A small masked image model, trained from scratch.
Model: arch vgg, activation relu, depths [2, 5, 5], widths [64, 112, 192].
Training: muon at rate 0.0097, 18300 steps.
Rows from block 2 of a small masked image model, named by matrix and row number. Each number is 128 + 32 x the weight over its row's rms, rounded and kept within 0 to 255. All counts start at 0. Numbers have three digits each.
After each channel's rows are labels from the 100 images, of 14848, where the channel reaches its highest value: "top examples" is what is common among them. Only what is clearly more common there than usual is listed. The data: drawn small creatures on textured ground. In brackets: how many of the 100.
# conv: 3x3 conv (model.blocks.2.conv.weight, 112x64x3x3, each kernel summed), inputs 0-63

conv.35:108136160076117111123146142136118112149118140152140176130101113105113152136111094135105125134118111168143191192119066139160106135164086100096088086175194077157116146120228144174151081152154157
top examples: spider (39); white (33); yellow (32)

conv.0:143126147136125157065133148133115143142135133058195114159140104160101104166102166115181127143102123099126170115175114117144133160078139016114087081124154131101138140123211106123139111117158169
top examples: jellyfish (72)

conv.106:126122126086146137118132111159128153127116098114128106118179145129140147154169113157071114175115157135130159132112091086128147109003149155174156128183178151171061137126174198161113138125122124
top examples: white (45); jellyfish (43); crab (34)

conv.17:106125137119125116138121108103108110111134167155155138147000082164176155131082089180125107149125072128132120146136170147062142116173148070126133128145107087181139105122099101186131106138124151
top examples: jellyfish (41); black (30); red (25)

conv.43:163100135121146182097133146134076168121076105168138156114111089117102116152167118159114172112121169137092135176116085162130117133037068176115169105215120148152101122104150121123072122108137155
top examples: white (47); crab (46)

conv.13:136102162118166132180121077095092155084123097118140074114086133167154156134206129123080179134085149146105128100180136115091107087116138131117148138103123112105042159091098110118186165098171147
top examples: beetle (38); white (31); black (29)

conv.111:129207107127103132114153102184110123117143129147059143159113156124048123135097120154172130131121109089139177130140071092143156113124039128129086115133123142228119131137150151154107127149139085
top examples: black (71)

conv.86:163146142122132080123125153124112135153083162131157153110155107120118121197224149115094120139082144098099114112117169220149182134162137147133105168203111164162130148094123122158079141148090137
top examples: large (63); black (45); spider (33); creature: beetle (30)

conv.78:137167133093125159155173128119087161112166141116151134165171108124163163104132126146044171115140133124075081046127137137123133109139109123099058107131146122136045174103096124106150105116189171
top examples: spider (39); black (30); beetle (27)

conv.59:145153112117048110156110100129170098152112164135109169145146151081087137118190127146166165095091151117119162109156076172129138137102080097139088099165086179132096144109102117162101075210118116
top examples: crab (65); white (49)

conv.38:173140163120127212121121055107140170119116137163089105195196105106121145135160135087094143113137151146108087144162126123052128090117146174179142106096119151063098150137111142089115128110115090
top examples: white (66); spider (25)

conv.41:124116158093166201151132090114121130103095104135071112125148151077114154125105158147158156159070130185121128140128105127150181131083048117090136143148170142087060124138169161104069121087114097
top examples: white (42); jellyfish (38); yellow (32)

conv.21:128131141119115113154114150113141128137162151134117124126101100148045177135088135160134169103136124134111109149120151223131160151224125176066097155122054135098126125144083073091149093133139150
top examples: turtle (35)

conv.26:137137076124122163148078126101154112153122148169121114096144143141150226125134097098186147143127162131129105152153181114048133101089199197131087117178117095114110112115162106121098104095112161
top examples: red (31); white (30)

conv.96:137115107076113109117176082129100119129127120051117154149119143104079159120096127147140158210168137095047164075158179163169139156095128102149105142154130139153084160099147097103146068111130106
top examples: jellyfish (54); spider (31)

conv.22:135142135117143151145052162155118129154118151047184160134132071104112182150107131145098146136120075114114104067116158193145170156196149135122146106120124121158102144104205155081096116149139120
top examples: large (61); black (41); beetle (34); creature: spider (30)

conv.39:076121143117121114126153121119116166110122124160153092186114111152155065180157119045094172180123125147076171109133126111106142147090113139126120114133119158160157054121037076094113130106108102
top examples: white (32)

conv.88:142155162146153145153125136078138125178152190122117118100107159081140112108158122131169145102150120113164102094137130216163158072161118164109138151127014157142092129150115070090125131101147108
top examples: beetle (42); spider (27)

conv.14:098147140134108198112086123143127198076117090131105081132086085114133123085126128063168155090161162132159123111133080064096167135063119118109163078066141119098117130128108139132134118132183160
top examples: yellow (26)

conv.37:163160147108143136115124142079137119175094135159115160142151120143114098156104066113138122094118133130122142120152114116209121108104134225112151070111116165137174141134145055058062106179120123
top examples: large (59); jellyfish (40)

conv.67:135082131142107122081147160171153136118117087125136135080150171132119133159179141166150137159105166121116178114138104154148132127000065135134097124150140146130099155119124141149134107160135109
top examples: jellyfish (48); white (35); spider (29)

conv.62:117107092095119122152092121131120112130171120087144097221127144073114076143171173105091092139170107122135156154130067093099153100093078080101107150207103157109100105138154126136102136161158168
top examples: white (38); spider (37)

conv.70:107085142132149132153114164176136103138123174087134023144173131119160107024154111065102155086110128146124137098113133154125105142147154149111125129125135091165175066126100159176128151104113120
top examples: large (64); black (39); spider (25)

conv.90:051174063127139161161059094141125102128102039143136166120142086133062110122083123129151129108117144124145112078112171095116089145098161132135087129153159129185152174096139129122141092152134093
top examples: beetle (42); black (37); spider (33)

conv.16:132131154131140118043152129136141111151108145158115112123174113138144141114101151110170136107103113092188092068134192078209148150147177181128167166086188151118197141135131118109104157102129119
top examples: jellyfish (56); spider (43); black (29)

conv.69:088109120107132154124136155084169092131118086106114146126181126171151106112103136112140113115121095158132111138097131091184123191130139124108132108002135143075160119107124137023103104143141111
top examples: large (52); spider (27); jellyfish (26)

conv.72:062159135105127120118133123158110204104135144119126156133087119128089129166130077179087084166129066120112161148125149148081125087134130130166156107199088060170084101125106120169130079135111172
top examples: spider (29)

conv.33:192122071122123098166115140169161054145075132088106142161147105167140087154145110130092088183081096071114156095077128133135138160149161108169128121068089125106152115107131112102144092136070105
top examples: red (34); black (31); beetle (26)

conv.48:125134161173134148135123170145096139123086154150126123205129143142126159133118103100075165084093171123135081073159114095099136110134120220131116125079151116141123092102039084076115116157113099
top examples: plain (39); grey (31)

conv.23:093191131105096139138119100136082086136099157128071122084129092133127114120086099124142056173125112115200121147150182123107182156086151109155161082168088160109169153127153070145161077111114127
top examples: jellyfish (56); spider (25)

conv.66:138140188103119068129169110054146144130131147085137148115143147111122165141130148103141077172128176118143087155168090091221155129130083166119118159149104176165047108134120135168109156116122141
top examples: spider (61); black (28)

conv.81:191149147144093153090142109146094172082102098104136089180136117099080187122168116155134117149117130143094133118124108176130045138146061165143180097117099127160099137130152173102084118188085129
top examples: large (56); white (42); crab (31)

conv.71:109105110101112090155073137117113116162111181115138147185117105143131131139150183143171029104141175104141152066123149148137156138102144102127100172189102170083189142119158149133172128137074138
top examples: black (44); jellyfish (41); spider (32)

conv.92:150154159079121151082096135144145184147102150136159107176139133162143148176106124157111187138154129144035120102102108114129123142108154148157132062155110160146133149071092076079125099159201155
top examples: red (40); teal (32)

conv.30:112146118136085122150037134131126129131121185083155106164125131149126165146098104095155115088122073074134110135148169126144125125168129112167192141177133139200145119112159167066131127110060181
top examples: spider (52); black (41)

conv.36:139148139140144197146124117155103127142060118149131098096114101061127145148115135138103161134143138146097082110084100115132157156106109123114126004151153108130089161082073088151139175177154155
top examples: orange (63); spider (30); yellow (30)

conv.24:124087064094088084158136089137139121132131164163117168125109117131130151158173111202139100151097115155103125126128118113151081126149133104150105084101068115198108150116147042184112061160127139
top examples: dragonfly (31); black (27)

conv.82:113122141124073153189133134166137105142172138176158122060151158113116132144118131085175167155098173142197144143151137133170155119101091127163113039136129119118060173126123099150128124170072102
top examples: red (66); brown (27); starfish (25)

conv.50:132204111128112160089110149130101125146075129089121116135190085108126143109116086160165085122120119089126070114055135147093130211123185161153071154145137118126177151140138103143155115074107154
top examples: blue (28); spider (26)

conv.89:092158100138122099166123076126123111124138095139113149132105062125114116148033186130176140130121165095147165086136103048093122132097110101122035137140174161105076122130154138148147127115150109
top examples: small (80); jellyfish (66); black (27)